From a checkpoint of a small image classifier.
Model: 4.78M parameters, 24-pixel images, arch vit, norm rmsnorm, activation gelu, patch size [2, 2], layers 16, width 160.
Training: adamw at rate 0.002, 15700 steps, batches of 128, held-out accuracy 100%.
Rows from block 7 of a small image classifier, named by matrix and row number. Rows with one number belong to one neuron. Each number is 128 + 24 x the weight over its row's rms, rounded and kept within 0 to 255. All counts start at 0. After the name is the row's rms in percent of the matrix's.
Before each neuron's rows are labels from the 100 images, of 14976, where the neuron reaches its highest value: "peak at" is the part of the image that holds the peak. Only what is clearly more common there than usual is listed. The data: simulated stained blood smears. In brackets: how many of the 100, against the usual share in percent.
# fc1: MLP up (model.blocks.7.mlp.fc1.weight, 640x160), inputs 0-79
# fc2: MLP down (model.blocks.7.mlp.fc2.weight, 160x640, transposed), outputs 0-79

peak at: bottom right (27 vs 11.1); bottom centre (27 vs 11.1)
fc1.211 022 [164 167 114  95 126 123 126 138 131 134 162 115 124 130 130 177 122 146  96 118 122 155 136 193  86 103 135  88 138 163 135 137  99  94 132 162 119 132 143  98 109 135 187 140 110 147  72 100 137 104 128 132 120 158 123 174 169 123 137 116  86 125 150 123 107 104 165 156 118 153 109 134 119 168 137 107 114 114 122  75]
fc2.211 027 [120  99 182 139 165 144 132 119 147  98 109 109 117  85 134 154 138 116 133 135  96 100 116 149  76 164 119 136 113  82 133  99 129 104 101 117  78 127 128 139 150 203 168 128 133 141 135 108 106 144 167 123 130 145 136 116 156 111 151 119 150 134 110 163  97 148 123  98 138 131 134 106 153 146 126 139  85 139 140 160]

peak at: bottom right (41 vs 11.1)
fc1.179 018 [124 149 156 133 117 128 110 116 147 119 146  41  91 175 175 140 136 105  96 136 149 148 127 169 120 131  80 131 177 117 147 174  93 125 128 162 137 127 140 135 125 111 149 135 104 129 109  70  90 114 107 154  97 103 153 104 119 150 131 114 130 139 164  85 169  78 127 146 126 146 122 115 166 139 117  96 110 144 118 152]
fc2.179 027 [164 128 117 154 154 169 148 105 109 128  81 122 120 137 113 106  94 128 122 170 118 148 120 142 102 117 113 135 129 121 122 129 141 128 146 130  99 123 108 117 107 138 127 158 140 208 143 204 119 131 173 153 140 139 144 143 123 142 149 140 168 147 102 117 125 127 137 107 127 132 117 113 142  87 161 103 111 139 110 182]

peak at: bottom left (48 vs 11.1)
fc1.141 022 [ 95 122 129 131 126 151  98 152 141 133 138 163 145 101 155 139 131  99 134 112 132 155 154 137 137 118 152 113 135 155 136 104 101 171 140 131 149 145 151 123 176  98  94 159 117 129 138 122  98 108 111 104 136 144 126 137 117 126 107 153 195 106 149 159  83 103 132 105 115 132 138  81 146 122 124 143 109 153  89  69]
fc2.141 029 [ 90 109  81  85 126 101 141 129 140 116 119  67 117 128 134 170 158 125 147  66 131 183 143 126  92 120 111 102 126 107 115 116 130 141 122 139 142 132 118 156  98  92 166 129 122 113 187 122 130 112 147 109 125 116 143 131 107 146 168 143 121 108 157 113 167 139 113 110 104  80 168 116 142 170 107  98 106 115 136 136]

peak at: bottom right (27 vs 11.1)
fc1.28 019 [101 119 120 130 144 107 146 125 105 145 125 146 131 125 130 119 108 103 163 146 134 142 128 112 201 134 127 101 124 176 150 114 127 121 147 147 125 142 128 126 153 126 110 108 110 117 168 130  67 125 168 123 169 134 144  56 126 172 134 149 188 157 148 137 134 136  86 148 127 111 161 138 139 125 142 116 143 176 134 154]
fc2.28 025 [118  99  76  87 102 121 156 114 106 155 149 126 115 129 133 140 136 129 170 110  90 166 115  78  81 109 110 120 108  84 131 168 136 146 157 126 153 128 148 141 104  81 127 130 144  98 145 138 146 127 120  95 135 177  92 167 118 121 124 143  96  99 135 128 127 114 123 100 105 165 114  98 120 122 130 107 195  97 151 125]

peak at: middle right (28 vs 11.1)
fc1.603 115 [133 115 102 131 154 138 110 126 119 137 194 194 102 132 110 132 174  78 148 143 140 153 119 150 129 123  82 125 171 147 134 126 143 132 156 108 127 135 135 108 119 156 117 130 100 135 129 115 138 176  68 134 145  95 139 167 105 113 124 134 179 149 125 119 103 114 120 104 165 117 110 150  96 133 135 112 148 145  98 140]
fc2.603 111 [ 76  97 164 134 128 124  90 121 112 137 145 141 126 116 147 156 110 146 125 156 163 127 101 120 132 115 144 115 131 129 145  97 108 138 163 120 126  91 133 128 122 163 172 108 144 114 137 128 152 105 117 159 137  67 125 144 104  73 161 110 157 144 136 136 137 132 120  96  83 151 119 156 107 157 133 144 161 115 147 141]

peak at: bottom right (36 vs 11.1)
fc1.83 019 [147 110 111  91  95 137 148 116 142 150 156 145  84 116 150 167 121 106  85 157 123 147 156 152 120 114 155 131 124 108 128 158  89  91 149 144  90 140 155 118 134 162 169 114 100 112  75 126 134 120 164 130 118 150 117 119 146 126 154 111 123  88 115 132 136 121 138 117 155 148 129 126  87 151  96 113 128 128 108 169]
fc2.83 022 [158 123 142 142 148 162 130 121 140 107 112 134  85  92 120 135 127 151 155 190 123 126  54 160  95 197 148 129 131  59 109 117 103  96  94 142 124 141 144 126 155 118 141 145 124 157 129 129  97 156 117 112 169 129 116 131 127  92 107 129 119 131 125 156  71 131 117 109 145 123 117 116 141 128 139 160 123 150 130 131]

peak at: centre (28 vs 11.1)
fc1.34 153 [146 138 112 147 143 132 136 140 130 138 190 183 117 148 115 100 153  84 142 123 137 138 131 134  92 126  56 118 181 135 116 137 130 125 148 138 133 164 128 113  90 151 121 142 113 142 138 108 120 192  90 162 141  90 118 151 105 151  99 133 134 149 102 129 136 144 133 119 148 121 137 150 110 120 124 140 131 145 114 131]
fc2.34 115 [ 80  92  86 124 123 100 111 129 139 103 105 103 161  67 100 116 120 148 102 126 149 109 148 136 155  98 166  94 112 151 137 110 112 126 121 115 130  95 192 141 159 105 114 107 135  95 110 110 104 109 153 104 119 142 136 141 128 112 195 166 149 123 159  79 143  94 103 144 104 168 145  98 124 175 113 129 120 100 129 101]

peak at: bottom right (27 vs 11.1)
fc1.8 021 [121 162 116 136 151 132  97 159 117 131 119 165 152 179 141 142 126 152 145 108 121 122 124  84 168 187 135 118 167 132 137 116  99 152 142  97 146 158 137 114 130 121 137 127 133 103 138 122 110 111 147 147 175 121 130 139 132 120 120 100 148 144 120 175 150 124  88 149 136 161 110 118 166 112 149 127  95 109 154  90]
fc2.8 026 [ 93 104 131  98 110 107 147 130 122 162 140 103 138 137 124 146 149 137 145 113 137 177 124 121 115  98 110 100 144 108 133 154 166 171 151 138 186 128 118 150 114  90 131 135 126 120 183  86 150 100 131  76 139 125 129 109 101 153 177 148  70 124 136  99 183 130  97 124 117 119 157 118 179 153 131  95 116 123 148 159]

peak at: centre (49 vs 11.1)
fc1.611 144 [153 154 133 106 152  97 154 136 123 136 138 112 117 128 104 101 111 117 120 123  98 131 122  97 104 148 132 125 142  89 101 112 168 136 106 152 144 174 119 130 135 141 111 117  89 110  96 147 109 158 132 166 182 116 106 108  98 163 107 158  90 131  94 116 109 131 206 126 153 117 125 116 116 122 160 104 110 125 108 136]
fc2.611 178 [122 122  93 148 127 121 140 107 136 123  95 107 138 112 107 132 113 160  99 111  82 155 167  85 111 126 132 131  91 138 121 188 147 149 129 108 121 147 128 146 151 103 107 167 117 158 120 134 159  97 143  97 126 118 130 122 168 142 176 163 151 129 195 132 137 132 106 179 127 118 132 131 123 115 125 121 105 148  83 101]

peak at: middle left (29 vs 11.1); bottom left (27 vs 11.1)
fc1.628 019 [110  82 104 119 121 120 114 160 126 139 161 158 146  76 107 170 145 136 142 188 153 119 117 115  99 131 172 128  78  92 140 142 185  94  97 114  92 111 112 150 112 143 157  84 158 141 125 168 137 107 118 165 111 143  97 129 108 126 126 124 135 144 123 100 100 133 106 141  91 136  93 101  83 143 144 135 131  79  93 115]
fc2.628 024 [135 117 116 136 143  92 124 178 117  83 137 141 118 117 118 161 138 136 106 107 153 104 138 138  81 136 127 137 131 128 123  97 136 154 118 113 132 128 107  92 155 104 205  90 141 117 130 135 108 143 132 104 123 139 135 110 133  85 120  95 130 104 119 146 129 119 119 156 119 107 115  95 121 139 134 134  98 120 106 104]

peak at: bottom left (47 vs 11.1)
fc1.428 020 [144 145 118 117 137 112  97 130 145 146 104 138 118 101  80 143  97 123 144 130 150 126  99 164 172  88 156  88 138 188  96 139 143 126 129 111 127 157  83 128 129 129 125 138 120 138 129 145 120 168 135  94 154 148 129 142 109 141 110 145 157 110 157 163 112 116 141 148 153 134 115 122 134 152 145 123 103 144 109  83]
fc2.428 024 [ 68 112 102  79 135 139 159 114 151  95  97 103 116 108 154 166 142 121 146  93 111 119 118  68  53 100 102 116 119 119 134 128 132 149 145 131 121  80 159  92 143 119 155 134 105 121 169 138 125 143 138  88  93 166 148 154 130 122 117 171 125  94 150 114 137 113 134  80  91  54 126 110  95 108 109  87 128 133 137 104]

peak at: middle right (39 vs 11.1); middle left (30 vs 11.1)
fc1.67 019 [144 117  86 107 133 123 132 156 115 141 169 145 126 130 105 149 130 129 123 120 162 146 136 136 181 133 103 149 107 110  92 138 203 101  81 131  94 159 121 121  92 118 128 123 173 129 136 183 152 146 128 150 108 145 106  96 111 120 149 117 158 127  95 156 149 159 115 169  98 111 107 163 122 143 148 129 104 122 113 123]
fc2.67 022 [137 102  76 106 121 113 117 132 119  75 139 150 108 122 131 163 123 123  91 147 166 121 140  97  98 108 129 138 125 100 154 118 132 137 163 116 179 105 151  59 147 102 162 112 137 125 134 164 102 139 115 100 109 163 149 107 145 148  80 105 133  93 120 118 114  92 126 125 138 100 109  97 127 112 149 103 140 153  85  85]

peak at: top right (41 vs 11.1)
fc1.385 021 [115  93 131 124 117 153 118 109 146 112 121 156 163 129  86 143 134  88 158 136 118 138 137  75 157 147 150 125 132 171 111 151 162 172 120 111 159 155 100 138 137 101 120 137 195 143 153 143 125 113 157 141 131 120 148 116 105 126  90 123 147 128 110 151 139 117 116 117 130  97 130  80 154 133 145 159  98 159  78 100]
fc2.385 030 [102 119  68  80 159 131 145 122 142 131 105 106 133 107  90 159 126 131 162 135 157 179 173 155  98 101 100 143 138 118 118 134 120 152 140 152 144 144 155 143 117 126 139 128 138 122 159 118  83 118 114 128 128 131 146 127 106 136 183 147 106 150 173 101 172 134 120 127 127 112 135 141 140 137 118  64  91  89 178 108]

peak at: middle left (28 vs 11.1)
fc1.560 019 [100 117 142 119 117 122 129 143 153 123 119  96 124  59 104 135 147 133 150 166 116 121 160 132 172 105 118 124  99  87 133 128 174 132 163 125 106 130  86 144 148 117 135 108 173 148 178 129 166 127  91 120 122 128 112  95 114 101 133 126 126 150 182 150 117 161 100 153 185 156  98  81 123 169 156 107 124 120 161 157]
fc2.560 024 [131 107  94 107 129 122 107 162 129 101 120 126 127 136 109 176 107 115 133 118 130  99 113 115 111  98 137 138 122 151 137 130 146 174 143 143 136  85 143 134 168  86 141  87  91 125 152 156  78 147 147  54 109 126 127 103 106 108 103 179 142  86 130 183 125  91 152 122  95 117  82 132 101  90 119 103 128 126  95  96]

peak at: middle left (28 vs 11.1)
fc1.260 022 [148  91 115 140 110  97 146 106 165 151 146 149 150 137 128 138 123 117 130 148  95 115  97  61 170 106 111 134 129 150 134 149 218 158 109 124 122 137  85 130 121 168  96 140 144 119 144 156  87 108 136 119 130 157 109  78 142 134 128 143 123  98 119 138  91 123  97 172 102 126 121 170 125 112 150 143 151 137 142 115]
fc2.260 024 [100 130 110 124 121 123 136 129 126 151 203 166 123 100 124 155 147 113 126 125 134 119 168 151 130  69 118  93 142 137 128 133 143 120 136  89 143 146 117  76 156  67 136 113 157 102 129 143 132 133 120  97 117 135 116  96 133 167 126  95 149  83 135 135 141 112 121 128 159 147 104 110 143 119 187 122 140 128 135 152]

peak at: top right (27 vs 11.1)
fc1.283 022 [113 139 144 118 129  77 116 144 126 115 116 160 161 182 118 132 112 107 181 125 109 124 158  83 159 132 113 130 138 134 134  99 164 152 107  78 168 145 144 153 163 131 117 144 151 165 161 137 119 123 131 105 173 160 121 108  99 106  96 109 165 111 137 128 135 120  84 162 142  91 141 125 149 134 134 124  89 165 122 109]
fc2.283 030 [100 132  97  74 147 125 144 121 140 133 104 113 151 136 123 111 142 119 144 112 139 197 157 148  89  79  98 120 146 118 118 112 131 145 155 143 127 169 145 122 110 104 116 125 157 136 154 128  78 111 135 101 148 135 156 114 101 147 167 169 129 112 175 112 168 127 110 114  93 109 152 130 181 126 125  91  93 121 147 124]

peak at: middle right (35 vs 11.1)
fc1.238 124 [133 119  81 123 135 147 112 139 107 127 184 165  99 128 103 153 175  91 135 130 145 148 116 172 144 117 104 127 156 148 125 108 139 132 162 103 133 143 135 101 124 175 130 113 105 125 133 109 128 172  81 141 149  85 132 147  91  97 108 128 186 138 141 115 103 118 132  95 163 123 111 125  88 146 128 117 139 134  90 137]
fc2.238 091 [ 88 104 148 113 133 130 113 128 136 165 145 156 120 132 122 115 129 122 138 138 181 114 123 146 123 138 139  88 150 105 135 115 104 103 176 109 122 112 152  94 119 184 154 132 142 106 130 116 160 139 127 144 137  79 138 132 114 106 155 114 156 144 117 104 128 129 116 107  98 177 137 170 101 124 136 155 144 157 144 162]

peak at: middle right (31 vs 11.1)
fc1.151 149 [125 126  91 132 155 131 103 127 102 151 199 191 104 133 103 127 161  92 146 129 138 154 111 150 126 127  95 117 164 144 132 121 147 134 158 109 125 131 121 102 117 178 121 128  95 130 137 116 121 169  67 155 154 102 143 153  87  99 113 138 183 154 131 129 107 117 132  90 162 117 114 134  85 142 139 128 147 143  80 140]
fc2.151 146 [ 94  99 156 128 132 132  76 124 119 147 163 155 130 122 142 134 124 125 129 144 155 146 104 121 132 103 137 113 151 123 137 101 114 139 172 125 108  89 145 120 124 166 154 125 133 118 132 130 161 123 106 153 163  62 128 133 103  68 151 116 162 162 134 140 143 138 125 105  95 157 131 171  96 155 145 153 151 142 146 131]

peak at: top centre (36 vs 11.1); centre (27 vs 11.1)
fc1.89 148 [158 161 135  96 152  98 147 124 112 129 132  95 126 116 103 126 119 119 120 114 108 123 129 100 116 152 148 130 137  92 104 124 169 122 113 138 140 180 117 127 149 140 105 119  79 120  97 143 119 161 142 168 165 107 111 111 103 164 118 167  95 119  97 104 101 132 201 137 179 136 121 109 122 120 154  98 109 125 106 139]
fc2.89 164 [121 137 111 127 130 108 142 107 115 114  91 104 146 103 110 141 118 163 108 110  87 150 145 121 146 114 139 126  91 143 117 168 141 135 141 102 118 153 110 141 176 117 119 151 113 151 124 117 165 110 149 109 123 117 142 122 139 150 185 165 167 121 184 123 120 115  81 183 142 133 112 123 123 100 140 117 118 143  87 104]

peak at: bottom centre (27 vs 11.1)
fc1.340 021 [135 130 100  63  80  91 129 112 155 100 140 116  83 116 102 127  84 132 132 178 162 102 122 143 158 108  99 113  88  74 121 144 144 158 145 139 112 150 119 131 105 141 163 126  96 146 102 131 124 124 115 135 119 137 108 107 137 154 149 165 126 113 125 101  78 141 109 108 119 124 140 101 117 134 131 170 124 100 153 141]
fc2.340 023 [141 149 110 116 125 126 132 175 115 134 106 131 164  92 127 146 115  97 133 173 138 126 114 125  87 145  82 113 117  88 111 120 149 111 117 144 132 145 190  87 154 112 137 115 184 116 121 151 125 148 157  76 121 182 118 104 115  99 114 150 121 120 117 101 107 120 126 132 137 142 103 100 154 111 174 128 117 165 129 164]

peak at: top centre (27 vs 11.1)
fc1.315 166 [152 169 130 101 154 101 154 118 102 120 129  92 121 114  96 120 121 120 126 114 107 125 120 121 103 157 143 136 145  87 115 112 155 119 108 134 138 188 111 135 147 134 107 125  83 115 100 143 115 167 132 172 161 116 117 115 101 167 123 153  93 121  92 115  97 127 196 130 180 134 122 109 122 121 162  98 106 133 106 142]
fc2.315 206 [126 148  96 143 116 109 144 102 118 121  91  92 146 108 116 137 105 165 111 114  83 134 146 117 139 127 133 128  83 148 114 169 142 143 120 115 115 166 107 136 171 117 117 150 134 152 127 108 155 107 147 130 121 114 125 121 145 153 166 151 150 107 190 130 141 136  83 168 121 121 111 112 114 106 133 130 106 137  96  98]

peak at: bottom right (31 vs 11.1); bottom centre (28 vs 11.1)
fc1.341 019 [157 174  64 121 116 114 118 155 107 139 118  94 125 106 158 170 132 130 121 143 161 146 161 171 105  96 134 140 146 133 138 151  76 118 131 132  87 105 159  96 116 115 138 132  94 124 121 157 122 143 114 133 129 130 131 126 157 109 114 103 128  86 112 122  70 110 122 159 140 152 117 103 109 157 125 142 152 104 130 117]
fc2.341 021 [132 111 158 132 162 143 119 155 144  91 127  84 106 132 119 147 133 119 153 136 113 138  73 144  53 163 138 131 106  82 153 141 139 100  93 125  80 136 109 106 142 174 168 129 110 159 147 116  98 133 146 170 129 171 138 114 120 151 169 139 143 118 120 142 121 133 124 139 140 127 114 106 164 162 134 125  93 143 151 173]

peak at: top centre (30 vs 11.1)
fc1.483 160 [157 157 134  99 148  97 147 119 102 117 132  93 117 120  95 121 115 130 124 114 108 136 132 123 110 156 145 139 141  83 109 124 161 120 107 135 138 187 116 127 147 134 106 119  88 119  95 144 122 169 138 168 159 116 112 118 100 171 118 151  83 115  85 117 100 130 195 133 183 134 127 115 128 115 164 101 101 133 109 141]
fc2.483 189 [119 135 103 134 120 105 156 107 116 114  92  98 152 105 111 139 109 165 121 112  89 129 147 123 144 129 141 113  87 146 114 158 137 139 123 110 120 161 104 133 180 112 126 146 132 147 131 111 149 107 152 116 117 115 131 127 143 146 172 149 156 113 192 125 130 124  82 167 127 127 102 104 114 105 131 124 106 138  93  92]

peak at: bottom left (28 vs 11.1)
fc1.228 018 [116 104 122 112 117 149 115 173 125 101 133 128 115  85 117  86 107 111 150 117 130 163 104 134 196 153 133 118 113 134 162 131 205 153 143 137 134 143  67 134 155 145 128 132 117 126 135 160 125 117 132 108  89 146 157 110 151 109 151  99 178 168 139 131 119 128 126 130  94  83 131 128  88 120 161 125 111 131 110 126]
fc2.228 021 [119 108  57 108 101 161 125 101 112 119 123  98  95 120 109 174 140 111 168 118 147  94 135  92 145 139 103 120  99 123 136  91  78 107 137 128 177 119 163 128 111  68 121 114 118 156 130 151 172 127 126 114 127 132 108 125 158 127 137 149 113 109 126 145 144 105 101 109 104  65 146  87 134 125 151 112 154  99 136  81]

peak at: middle right (38 vs 11.1)
fc1.18 019 [157 109 108 119  96 128  99 154 133 143 151 120 122 155 159 147 147 125  79 137 130  86 169 167  84 128 154 141 131 125 109  99 126 127 141 103 159 114 101 113 137 148 120 154 117 134  50 130 132 109 135  85 116 148 114 172 132 144 121  78 128 133 142 138  78 136 161 148 128 148 114 100 104 131  93 155 132 107 102 120]
fc2.18 021 [115 142 136 159 129 162 132 119 141 135  71 128 111  95 109 119  97 132 129 156 135 138 102 176  97 145 113  93 162 125 140 118  77 114  82 107 125 149 124 159 142  93 130 145 109 128 129 140 108 154 163 120  90 146 143 117 123 108 103 112 158 146  92 135  75 167 116 144 174 105 118 126 141 104 147 127 112 163 122 141]

peak at: top left (31 vs 11.1); middle left (30 vs 11.1)
fc1.325 020 [163 118 101 109 158 137  78 122 134  98 159 100  85 107 105 121 152 149 137 108 136 134 119 140 118 138 146 111 187 124 121 152 138 132 119 122 112 116  74 117 144  79 143 104 153 130 152 122 121 139 151 161 108 142 128  85  99 104 113 157 156 139 170 141 121 133 123 131 108 115 115 127 102 131 159 110 165 112 153 137]
fc2.325 025 [106 107  97 116 116 137 131 116 148  96 100 122 108  93 149 102 122 144 101 109 141 111 143  91 103 108 156 101 138 117 128 131 129  80 164 112 125 126  84  92  90 131 126 102 130 119 153 107  93 132 100  79  97 198 101 158 123 104 144 164 137 133 134 169 132 136 158 171 118  93 112 125  96 105 123 105 122 114 107  74]

peak at: bottom left (35 vs 11.1)
fc1.73 021 [116 124 142 155 134 128 138 119 154 129 101 149 109 119 135 153 120 156 136 145 147 150 209 171 127 126 166 129 148 125  97 114 106  92 145  93 146 132 145 134 100 137 122 117  92 118 103 156 136 118 166 112 117 128 141 141 114 132 137  79 166 138 126 140  93 130 142  81 147 141 123 119 135 125 104  75  93 120  71 158]
fc2.73 024 [ 84 108 117 173 102 156 136 143 132  81 106  87  88 112  72 151 106 169 140 107 122 100 122 143 128 147 131 145 115 119 110 102 101 129 121 148  96 105 136 155 106 138 119 152  87 151 166 130 133 113 153 170 150 145  94 123 128 129 135 118 142 145 118 150  66 152 146 106 129  87 149 135 152 123 103 123 105 123 119 115]

peak at: top centre (27 vs 11.1)
fc1.451 162 [163 163 131 100 152  99 160 127 101 121 133  95 112 116  96 118 115 128 122 114 110 132 125 114 101 157 155 141 144  80 110 110 163 123 101 144 142 185 114 130 153 138 112 116  87 111 100 146 125 165 138 167 158 114 113 112  99 166 114 146  89 123  89 114  98 127 193 127 183 134 121 105 122 118 163  96 101 132 107 146]
fc2.451 188 [120 143  99 151 111 112 146 102 118 114  96  95 142 114 115 127 106 160 115 115  81 135 144 109 141 126 135 122  79 146 120 171 153 152 121 111 118 168 109 140 165 106 117 152 135 150 131 120 156  97 146 118 121 120 125 121 149 139 163 157 149 111 198 134 140 137  91 170 121 117 115 107 115 107 134 130 107 136  86  96]

peak at: bottom right (39 vs 11.1)
fc1.582 019 [149 164 136 122 128 114 105 123 187 133 153 166 130 145 168 137 128  96 132 156 151 122 130 150 134 105 122 130 123 189 113 120  81 128 154 131 145 125 162 127 103 136 153 167 112 107 136 123 116  95 124 133 122 109 121  75 105 148 118 137 135 129 134 141  81 123 151 114 146  93 115 153 134 120 106 159 146 107 142  79]
fc2.582 025 [108 135 127 135 140 128 166 151 129 172  67 141 146 164 114 122 114 116 127 126 109 129 128  95  97 112  97 130 137 110 140  99 139 144 145 141 116 113 145 122 112 102 151 142 122 147 147 163  98 151 140 126 153 140 138 143  99 134 154 141  75 140 147  46 134  81 111  85 141 131 152 139 176 114 147 134 103 151 129 165]

peak at: top left (34 vs 11.1)
fc1.400 020 [128 152 136 125 155 107 130 122 124 158 129 119 117  95  99 129 123 126 161 125 164 153 131 118 151 108 116 114 181 113  86 132 143 131 105 122 115 134  72 145 145 104 118 109 167 193 159 156 134 146  97 124 157 136 150  92  98  91 121 108 190 179 142 135 129 154 101 125 120 130 108 130 121 178 143  69 126 174 131 121]
fc2.400 025 [124 122  60 115 128 128 107 113 153 100  98 116  96 132 127 102 101 118 105 139 110  90 130 115  82 115 102 175 130 137 137 146 132 120 149 132  74 114 165  80  98 146 136 130  91 147 122 139  95 125 127 109  93 166 127 146  92 119 158 154 131 113 169 163 118 113 145 126 104 138 135 110 137 147 129  72 119 100  88 105]

peak at: top centre (44 vs 11.1)
fc1.422 022 [161 132 171 106 112  96 106 130 135 122 118 156 121 141 104 119  97 120 132 114 113 112  95 160 128  86 100  86  71 114 148 105 160 129 161 127 115  84 104 129 132 159 136  93 158 151 140 148 125 147 124 144 117 146 123  90 134 147 154 168 121 132 101 119 114 118 133 144 103  98 154 152 130 119 151 110 181 146 150 147]
fc2.422 032 [121 108 157  62 166 121 136 161 150 119  91 112 113 157 131  70 127 168 127 149 114 103 134 112 107 133 144 128 134 133 130 146 152  78 107 125  99 142 121  69 116 135 176  93 143 153 112 126 104 108 118  98 124 166 143 108  79 153 176 186 180 139 144 120 160 137 148 140  99 140 161 158 122 109 114 107 133 122 126 158]

peak at: middle right (30 vs 11.1)
fc1.586 154 [127 113 101 110 150 134 112 133 118 146 195 202  98 124 103 128 174  96 139 150 138 162 119 140 134 112  90 124 170 111 134 110 149 126 166  88 126 149 153 107 120 176 127 118  71 130 135 114 145 169 102 133 132 104 144 144  88 114 130 129 182 145 119 123  96 121 152  91 155 126 106 136 105 123 146 101 149 138  94 157]
fc2.586 222 [ 82 101 155 174 121 127  63 120 109 141 163 152 133 138 164 121 120 138 131 142 164 109 104 126 113 100 125 124 136 144 152 110 120 126 148 132 106  76 125 127 106 156 156 113 177 121 142 141 139 127 100 146 139  81 116 144 114  67 141 100 128 139 132 140 152 148 127  92  87 129 134 151 105 157 127 159 138 109 143 134]

peak at: centre (39 vs 11.1); middle right (35 vs 11.1)
fc1.117 119 [152 120  84 119 136 131 125 139 120 125 196 178  99 128 105 170 169  92 134 116 144 152 120 164 128 133  85 137 155 154 127 118 146 128 161 119 135 143 131  96 127 163 120 125 105 131 129 114 139 180  78 142 144  71 134 134 106 108 101 112 169 129 147 125 102 120 128 106 157 131 115 136  82 136 126 121 133 145  92 110]
fc2.117 092 [ 80 117 124 135 158 107 109 131 124 163 143 155 136 132 112 106 131 121 125 143 170  94 115 153 142 132 148  74 146  93 144 106 108 114 168 105 120 109 154  85 131 173 133 133 145  98 121 110 147 144 122 139 139  99 143 137  95 101 154 133 149 150 126  86 123 101 119 105 106 174 136 155  94 121 127 139 129 166 135 170]

peak at: centre (31 vs 11.1)
fc1.21 137 [114  80 103 128  92 190 119 158 127 111 125 103  95 168 138 134 137 118  81 134 148 146 163 136 107 112 118 152 115 154 119 160 151 117 170 133 137 133 114 143 101 116 122 150 120 150 128 143 147 110 157  88 147  95 110 109 162 124  96 115 131  85 151 116 174 182 139 177 119 128 157 131 151 137  88 123 140 110 135 128]
fc2.21 138 [125 142 145 120 138  68 135 143 156 189 140 128 147  96 106 155  91 146 126 149 154  86  98 104 153 136 137 105 141 109 144 107  93 114 100 145 127 140 181 111 145 117 139  86 109  87 118  80 119 159 116 179 113  88 118 144  87 112 157 128 148 142 122  91 112 117 146  89 102 142 137 104 120 118 130 130 131 106 156 137]

peak at: bottom centre (39 vs 11.1)
fc1.216 019 [156 139 135 105 127 134 113 132 164 142 144 119 123 149 180 102 108 134 181 122 145 123  98 134  95 103 126 152 113  83 161 152 109 139 159 112  99 123 149 172 116 144 151 110  95  94 110  80 188 127 113 187 146 132 132 159 148 114 158 116 100  84  86 109  77 135 155 104 135 161 142  95 107 174 138 120 131 121 133 118]
fc2.216 023 [210 134 144 126 139  95  96 130 107 144  88 173 147 149 185 111 128 128 124 171 120  85  98 103 102 143 118  97 110 120 119 123 109 122 151 161 116 135 138 149 145 129 185  95 123  96  93 107 123 114 164 115 107 191 138 129 110 102 156 179 147 137 122 108 134 111 141 147 131 119 102 136 158 111 138 142 105 145 126 149]

peak at: middle right (28 vs 11.1)
fc1.468 247 [151 152 117 100 126 131 133 117 102 113 124  82 106 130  98 134 134 120 138 111 122 140 136 168  94 159 125 157 144  96 119 136 149 104 109 125 142 179  96 126 119 125 105 126 102 131 118 125 108 165 133 158 134 117 117 142  87 164 107 126  73 109  78 128  88 137 178 121 189 123 119 133 146 116 146  77 111 126 122 160]
fc2.468 332 [171 173 115 106 127  98 178 124 122 147 103  91 143 125 109 118 107 150 149  87  87 100 143 129 153 112 146 114 107 145 103 121 128 133 104 126 161 172  96 104 168 124 148 125 143 140 148 103 109 124 134 151 121  84 107 122 113 166 140 131 126 125 152 120 128 117 104 112 138 121  89  87 113  93 146 127 131 127 104 111]

peak at: centre (34 vs 11.1)
fc1.176 165 [166 152 132 107 170 114 157 161 153 145 126 109 122 145 116 122  97 117 107 126 104 155 149 110  95 118 152  84 134 112 126 108 112 113 111 153 128 120 135 148 129 135 109 107 115 120 108 118  91 140  95 184 157 106  78 150 134 175  89 143 103 145 129  95 127 117 134 125 124 149 133 134 110 147 122 150 122 117 117 126]
fc2.176 211 [ 85  92 166  90 139 129 116 138 127 136 140 167 168 115 168 136  99 159 101 117 165 136 171 124 118 153 128  94 132 155 121 105  95 119 142 133 121  95 133 139 142 147 162 146 136 142 106 138 138 105 108 121  94 115 148 101 135 111 173 143 137 118 147 112 144 125 126 122  85 172 129 141 107 126 129 184 127 126 163 102]

peak at: top right (39 vs 11.1)
fc1.250 025 [149 114 148 149 135  99 110 103 132 141 113 145 179 129 133  88 167 100 140  75 108 134 115 121 148 107 125 108  97 187 146 103 179 140  89 156 130 116  98 140 108  95 148 107 189 132 152 128 105 119 113 134 122 132 140 148 109 101 111 168 145 118 122 139 150 123 119 158 139 126 155 131 150 141 145 139 171 175 136 141]
fc2.250 031 [114 109  75  65 147 131 141 118 128 125 116 103  66  83 109  99 120 138 111 127 126 142 129 108  66 126  89 146 103 121 121 156 109 124 137 123 138 153 120 137 145 122 127 117 111 136 133  91 125 146 148  79 101 145 157 123 127 135 161 135 147 122 171 117 189  88 116 110 128 125 148 108 103 140  98 113 136  62 144 111]